{
  "activation": "mish",
  "am_softmax_margin": 0.2,
  "lr": 0.0028,
  "max_precond_dim": 1024,
  "one_sided": false,
  "adamw_weight_decay_other_params": 0
}
Rows from block 11, named by matrix and row number. Each number is 500 + 40 x the weight over its row's rms, rounded and kept within 0 to 999. All counts start at 0. Numbers have three digits each. After the name is the row's rms in percent of the matrix's.
# mid00: scale 1 width-5 conv, dilation 4 (model.blocks.11.mid.0.0.weight, 80x80x5), inputs 54-79, a 5 kernel for each
mid00.0 097:520498475557531495442450513497508475504557437451449509571563511492497468519519531509430516433506451437498449460481488516562553518538506518513493489562425476504487475494451548484527495500485514453494508514505581471470505483476494519518502491486534554493558503528521426513539462535471516475534508501493514504528565552523521438489453467507508394519532470469491512494477550525425505486451506381
mid00.1 091:401447501475449484468520498503504446514568483471484483517433521505463447564428487572469512449527438460492542485518452420513479481549521439485550444454507551501415522454444474492461571538533556559539515483461479486523472467513523494447503509493547464512523452498471463576456547480603514463493542544480546461465488529538468509511512539560493461535594568542573454492516483471453507483532552540
mid00.2 102:586552453498440435515486530517613545532523487482496488521520492514470524533488573520481524470512492488549521562489490448501544395534532544494511463513501506467497493475549472511547524504473486503477564454479528506519505456520547502561421451561512505509451510538461501495503520580469560500452497500540518419502455443488502538466448559469512481552552465541476446583559493478504572590502453449
mid00.3 108:465458538483442492511475487544513488468481539524504486448469430504443521540386565495534518459508470490451480487496454573489495471553481479477490470620554536510493488458439460509546541471504515475556518469523502490570506453493482471431554614540451502483554546496538444438508519495497454452530562437477492455489500551561513491518427509450446576523506504520536464508491486448516504419467524601
mid00.4 102:514451593482466422461505486531389498516515591447452520482486470490445527534478501502477489446474483469509494536530502524518524485511423500470533519498536526512423408475495502465567504394481528537485499591461542525476482538481504506483475548436484462535592437480522467518511481479565526457468509517522516455491492531484478517476531500476487529557433449478531553470500513493560452519485516493
mid00.5 079:424462516533553453546470541521478487524519472590464528505485510542474500462596563507458526522458467424606514534524549542503566501450504540582517394514517461523461529527553549525495502472522511521487467519508468540527478512510466452481485467434502462490487486462433463432511487481482461454483510489482548504475511468519474456536521526497484489469460484497487487490555526459492524521485548517
mid00.6 103:514538509550576555481472515460483518466490437530468518535471473456546487494447545468497536537579547449548472489484531445485476464515498540496512509478560430516457460532491549549502550510405391486452474525484500481456490482499505478420517579548489503542487512563495504518438468519490486571560512455476524466446537433442513544518493510603504465413474530473519479445500526497547535541519436483
mid00.7 097:472497469470484534475555440459563485501451573521520453511505517445461518470456505485509524521475504488504497540466457485500461492491485569462489504503483449434440586603476469413483434505543531478458514465519532527429584546383464419524503482517463480434574583448426523565486473521557586546468514517515576461551425587463524556453528520456518518497506534555489427485500502518543518547577506500
mid00.8 096:531456458522515498486485517628571470488545556478479522521501443469479556551528492563509535552524581459457497528529502497373490468453509443507510533557515577551465475489520537481519564481521497498507513519458485482454538519448479483496545495474496488483475497524487507484510449511517455508507497498552441520465479547453560560506539507497465531570520410492489516530423560505538514449483536453
mid00.9 113:470513555492457545420467579508461533458486449494492464411456541462510521466474469472536548528484485528439527468506538573500510495508596470528547473505509493463530446502499503526537478475466477528422529574514535552436528556482557514402481501472562502561487472520498459492565422563481479574428496537535495578502529606451488530501475549473495456523439495551526496584516470506506541478483542558
mid00.10 116:435477558443566481451486547571511524482462520477448541510528493570486539510473514534561532605507456441456467479529569559478478460603458582525465555524466487534568438485473522508505491543518488451528549567452422511493517462521483465521508528490462454539494549526481474461403489513483470472534540437474613463419595484516538546407444473464473460473457525461526546586516495507451475500575477521
mid00.11 092:502520483501491422507507539464462483495496563445494462452508507452457544586519484463583506533455572496540528587509504379366550512504475537493466505502495507499486459523496552518428492456493479558403483569502514458545557491504533527437517596564440470498564436513445490461495512463468524467516484449540410476488495469450507463459511475525514542478527438506490540547496561477544462553439516541
mid00.12 085:474514601452532541469497494550485518519507548462519525425541507556423494512508513488479508426492540509497465439507546472447567494518526481461521482518585471475602514458484448392455447563566542464499515535534575515506508484517465526428448540499503449531488476489505554498546436520563517446429487553486514496468492497478587491476495475506533561545426556451519563476492529497519526467515456543
mid00.13 106:582421438539471529569541486538477462476522520461505441561478521464440537482484549485516516491547442504516465443541463565477545480507470571488521523514516473518480533515574476488567547491498511472534563480541492518580453406520450430539496454548555503509485522478484532502514559484463537569522534398529474436499517504477535443453502571484506532487482424503523526514471545457495509508438461598
mid00.14 094:495513506500541405546493555449473541477500513471503453473521477477501526487470505520489524465475489440521475433474468493582511444505607617545562480503489515497510555479509546528522512517428447508524510471418513465537465516458518494488507460525552615470527491488547516529521497473485526436468476494570537505530509504541552519497523540516483490460501513525483522509513498519476500479469493556
mid00.15 091:509511567419478482488546490556459477487486521517494508540401515493515544407526488481489497508580468465510504424502437533455456567492517467470440520496510477564450481494494431433432539488470504470474476533474513445532534467485479529568488448482522507458517425477470464503476449444494424490503526485506461532482443508518463467515560456472497477513538430440476498498492468456447464458522526478
mid00.16 104:609509521453488455498472560450562495480466494531498553520430538509411494520511452524510471496439474520491455470513512501460487456520458463521425497474490493458454447475465518484465503466492481534493512491528528478522520462472448468519487538495469514489528543486503541511481510543443502450469499439472469509490441457499499522436544556593404454490599474467491501475493418528554490454483502558
mid00.17 107:495461517495505469556473530484565562458496461536524514482435496510466494533574493594452456462475477537519455507471437480476527502491471461520547506522503419435516477466464494475513499494481474478445524513486477509458565434515467471504467567506570519491579442568562496522498533481527471574514457525431484478499513479441541515443498507495502504568521456512518477500463575555501574460535498584
mid00.18 096:487445425505501592434532481522471493548525474499532556448527476527518522494496476481599502477476520559520525453522437593498487465485484495483472442505449530541547484578433475557453488497500469581479514433496482481475422535524515450444527486434575500487528469470540475498509503482548523492462514488517457566562561525577538469465467532494487525469425517485498479523486510519439487477532512467
mid00.19 103:493545486523496415487585525470478485486545548464494528472516491489494455526463518462566489536416550601540477496493491480486507548509574495496518476546504520455500476529490559470455415499462623475443435471517605485480552473415493470527494546553451498448550505483532500564480504608527461469484502499434522468495495455431556520493516477465531533520495548461516479503487496436545542494425530568
mid00.20 105:498520496520531551501488466441505570564423476555567479414449408488505501473485493467455532527508509519465512508514502493479529459577506539501559488493530514508508525504488495491475478554475453495474509477515521536488424432543502491424473528583487467505521562498499547545523483485472607540606419460561600449496458503510484509533513518571499472470463537488520475483521494497538469567472457452
mid00.21 104:452491466545466494550458446505518473422489456507513465425546473515579495457508463495430557520442510521542477487515484468548522422564424481504575423506627422449466522537475476457538561542509522442523475541544419506482485524492515440485541503463473565512444526581478494526523496516490521493485501489509569504470443484578446532554487495534523536455525544498486478581509430512470508516436572487
mid00.22 098:545496579521564464475519518588573519477555507490559532447513511405522539480525445491505509473522604510479486439522534615501462487576530467481449530553496475476478475575498457481500454510502583532481520495527476496470471500513472480483528519524476454528607503575515445465501468453481541437517488469597466499491523522502466474436479453492565507572479519471519479407477510554528527480551487449
mid00.23 094:491521501496512408500504539563614516532524449478525524537543510483495496416454542479499586476458515459422458530451524599480474522464492434445484471511445525512437376419513530520526548529533500547526474505470547531500518490515519521513503461452493493546559469461531477461425490499517471541447392492573510437550500519510534500478489464495466474498543476513559468510565463534415492454541536572
mid00.24 104:469508444483413501478546490404523475497432565470492508489550524429511506467479547528516476460541541507476528505508510505499540471521438515525521580447516485443484517520542520503443453540468471532463477471506419541522452517509489473523507555451487506454552564469443546475535452500534560543489481504460473473454447613541508503540528472449575482546470546566446489448493550431592510473518518510
mid00.25 107:522517532504432532457524502457537422565467542486500509491493507530466536429488499475458477472533493489516521531477495481530523453552472506537514490491487473401541582529468527484457505494442562536489495495448520491477450500503473435514545543504548503515540527547519493572515485486493507522492530418526474511487460475415493512460554493434568488441472567450578479488517508522552477545512479434
mid00.26 099:541513574400387551541509502485479458485481587497490511537488418484517474478521472516476477531478536483532603466569463475525469509511518519433482491525493522559487510508517509480561395479550537508512449521503485412486493453575450588436463564505485507514542531540463488496496477545470562484520464516523479480483470511481520517468499462491528523531509506465545512414547502497572451502517448484
mid00.27 102:563490410533567416441540492548539550532440489465540500469479525505499528505511493429502514462567551480466518531467450513439565487515466458554448484417493450456534530487468484507540509507562469461507508505469450513495517482521465504508517479477515531540528562556518516494447524505473531551473488418533474461519487494493474489554450479554587444514559509438543488512498516497513528545481461415
mid00.28 112:504518547484468545578480477462479488560523470527474462476564458493541545519574448498513476490517537506509490432569475483481498546501488526473480506437517478478495487493559484502445527490519474404510494522515614504488488482467516476454593464536518541504492561501547450503467526477440521531518504430549480535521494535555408518610501468539556495404466513494516481619501481538431545428532469556
mid00.29 107:453455560501466505493550453578473424575438517475502459502593528487476506472560470526488405545515495503561509489492457546514488481549515544470497485515503563416479425484456544506534559475514561488529479480478467508482452521454475515531438464492417470491502519484553516458487507482532487487495504499484606477467581550456468473527514458499555531470533486440444512551492495498521436495495462509
mid00.30 104:489462497537518547525492478457517511493489533448510467515496555478518481502542472515532490437508494436525501542503509485623478531452522518441506513478447431407516604423462486501519473478476513514547479452436522485457542550566573523480422455589624507405342513529482503539491463579486475461538505522509527488409464426526493544498489525465548511471538543593412435545533561462490543548495446496
mid00.31 087:575427487494439570523449520504500516444556575471461415469585510494544513486553464519528408534442444526478553514548458458450475433514506536538513442520522504468559504529510544473543524513508524475427469540439438537502517546526568510491552482424513465489515525528468528442549537429485513516517460522439518448516507556512474491482487573528508490555546452508537492538474455539477577486485551463
mid00.32 107:451446569482542522467477497458454478531481452498463549495539501459530544487498515575456505520525451545466582490519508486482523465452510528578500532410427469499469575515508501514376430513564480526553467449503487409540490536502475439427488487479504454547504612498466526448450475494457537524514507491454555521535526444528470468535519494533501460495557416476553508496533507519532436474515388473
mid00.33 100:531503485498520459512528501471531553497507519409539539525452481486520470570501518549482485528449531520489496559513461488546566546472482500520522487441569523500441576404511457422486489519559442493476536418490455530425521518522462491420511552438474547467478499506454551553535510487489494513505492506461510456500430477520489537503491465555453505563533476441512548473469511484521495471543555563
mid00.34 087:572458465460491486539604533550498514530462431498478477523561503441519485499478467481446487524522466530518496494474574481430471505532483524545523548496512491446498508467522505516515443488510517511475504487483533510446511534458468459484462515436517486505498537492511515456522566537548476581488535559508516572521442564547538519501514528497530475537445548524498508487564451444489505459508554546
mid00.35 101:484532511517523492544479510492518446438534513489502521470552526489481487541516528570526453531490505509555509513457448477410467508537507496489477462511588539463446423504501527506444434445570455489450483490514574490498501502405463489473525499457489460483448541469468413465516568480498441538498488518529521483506476496557499499456484509421527548489527567429495517519535491507446536502537483506
mid00.36 100:514481447479464474524539508481471483527457469604495426502516509559518490399507570492493463469596482470449577439424510497484535493483460471562521480488480473574596486595508469522540519487525495449440457543556530515590480506515528516498481483474530491526486401487476517547480505481537509465510508478555566474452463477515426519578495538510507512482457483511506487502411639514387517455558538472
mid00.37 102:491491537468538397409516500552520518481508543516507528558434531448521520487507490464454496525498477478470504499564472522444457437549472444434422564557446528563476540562513553516552492524556520497506472506541506434532507504563572569460441399560573564515387483461542506471477478546536511519522501543538505513550491456452533492494484484484494435533482464520446443474502441487420545493469437428
mid00.38 094:451524481542500469480571460615484498442543465434449541426528509487484559473482516458473538488487448438482464465452536545491522481513504547492485461434575478478534475447452478560560501522513477496514456507530523476550479475475544487496517522446525531515493459482571451513513515547478582462534545578547473450486513454567510563436471557431484421431470519459426472464507495499439504461478465447
mid00.39 098:550488511460437489466486481606420429552550569431519472491465480486502501448462447444470544556569500445572509483518549491472532478486495482488496530474500492419449498472467553461510478531542554409520472511509498422477498485500516542516545536492534560506500509489509505506445490579512550566488476446496506507526505491431435600534484494560524517559548491452516446522467477520510468550497496508
mid00.40 099:411528473493474566494565477554491532517485504506494478439649541488521487472502518604424438552491483513424484529426518504542430501464505561552570555443458516451538500500442527510462527455566476525536545494492476580440483445459510441453517517498527517506574630432578483487521477436499419483415469461515471532518453562432485510511452534529443477516525466473482517552437518482493519589494454513
mid00.41 103:525496483506450490463465462556494534465503499490477496500532496522489505467520463485536479550483568431524508520507475474503480498466512519484567424480549470536511435476503428587445474532576571503447495579544516429503500482494431481468473494461570470570464501492486470398493452553572546507492481473557501500475581486415566487550480541481467479440407516528470531483491498488482511498512464471
mid00.42 088:477568500527461457447569544470548608601485540548499451483495509460513561506552491497554499488488529542496458536463474450473474507478505479524452541450520527516635550442505476492500502488450506519446523452568496535510389476457463413501547478423498535522431480459498504450478532443469550507519504481537474508474460482464527560495439500544555542390486532411521443426532519519422527566526501552
mid00.43 111:508463507569525485471508542443527473492501536449500491528485441480534548521510526520526494498591546506484504470448508551552340480531484533437474504460473504503486499457534494497491459399489552546541445460500510450460495467498429510557499600508498434510543581493487489489489468528520469443575489545533559496459387562529522464478460489382500532589468513536429529438598501485555486455531527419
mid00.44 086:458488549523565570504500486622515507506521529554429472509448538534474502459438484501483526604491508491517497481484580549532451487481498562492517513489448512555482444394471599538516538544545508465535536476448453431520497513499486465468568463552399578501581531536481526519481458462495478448513544530510466534466525507517521476515474486537481485516531457496505517532516439538447530469478470562
mid00.45 092:464502497528564572528500510407470483534544504452487513483460541472497547514492476489506480507458524514510483536489394593497501482542559548515474484507455514519541538484486501542551517541545472463481500491483527493452466533530534543483531558505483545546498462528484539548526497472516532514544525464490522479452546509524409487439452566484489498505530405542533532515506531554560606560542519527
mid00.46 113:540502439526482468507506467557579492492568414527552488529472474488503500509483444477566585556545459519549472518488493543524469502489493460480572536517518513471403480477434403514543573520446458545417512559504505437523498467453516472524499507500478551505519543568505468429439542531534454436487553482417447475539511508490431573495455589490477525492516544540559466444508554454485463512474540510
mid00.47 115:488528467512498439486503524558491548465445552437492445587629495441513501426506534533521406524529463534524411475493462591521499485500527473636396494520487512476468390481479506463549434517470496520546483475482515482401601491454541447479467500540500562476575545542473459549462486562467496505543542393456501446447515532483526511451517488491556415527560505476529448515508475511505532451494441459
mid00.48 089:550487538500458501505546489398447477460463499564476486511440486468481546554448490493485514470597456520499515510554474451511547534576498550471423493515553500540474487521464484540489488486516561525516497497554550536515497478455515454588497555548523545501537510527510554460476514474524511518480526468602532449566496471491568486530462479494437498459462530500479531459554409519507515493542529445
mid00.49 093:546532565491505520549508461426530481516441412503532484544458547473514487532483467496555489478505466532499479513453484429522491481512539484465495512465494512535514503507545523478459483395509518576526477509543572512462567519512538529450506505591538570516419420552439502512524386398542578529490498512514449489553454528432529485500504451449493532575533529483447468482421497440591493478488535515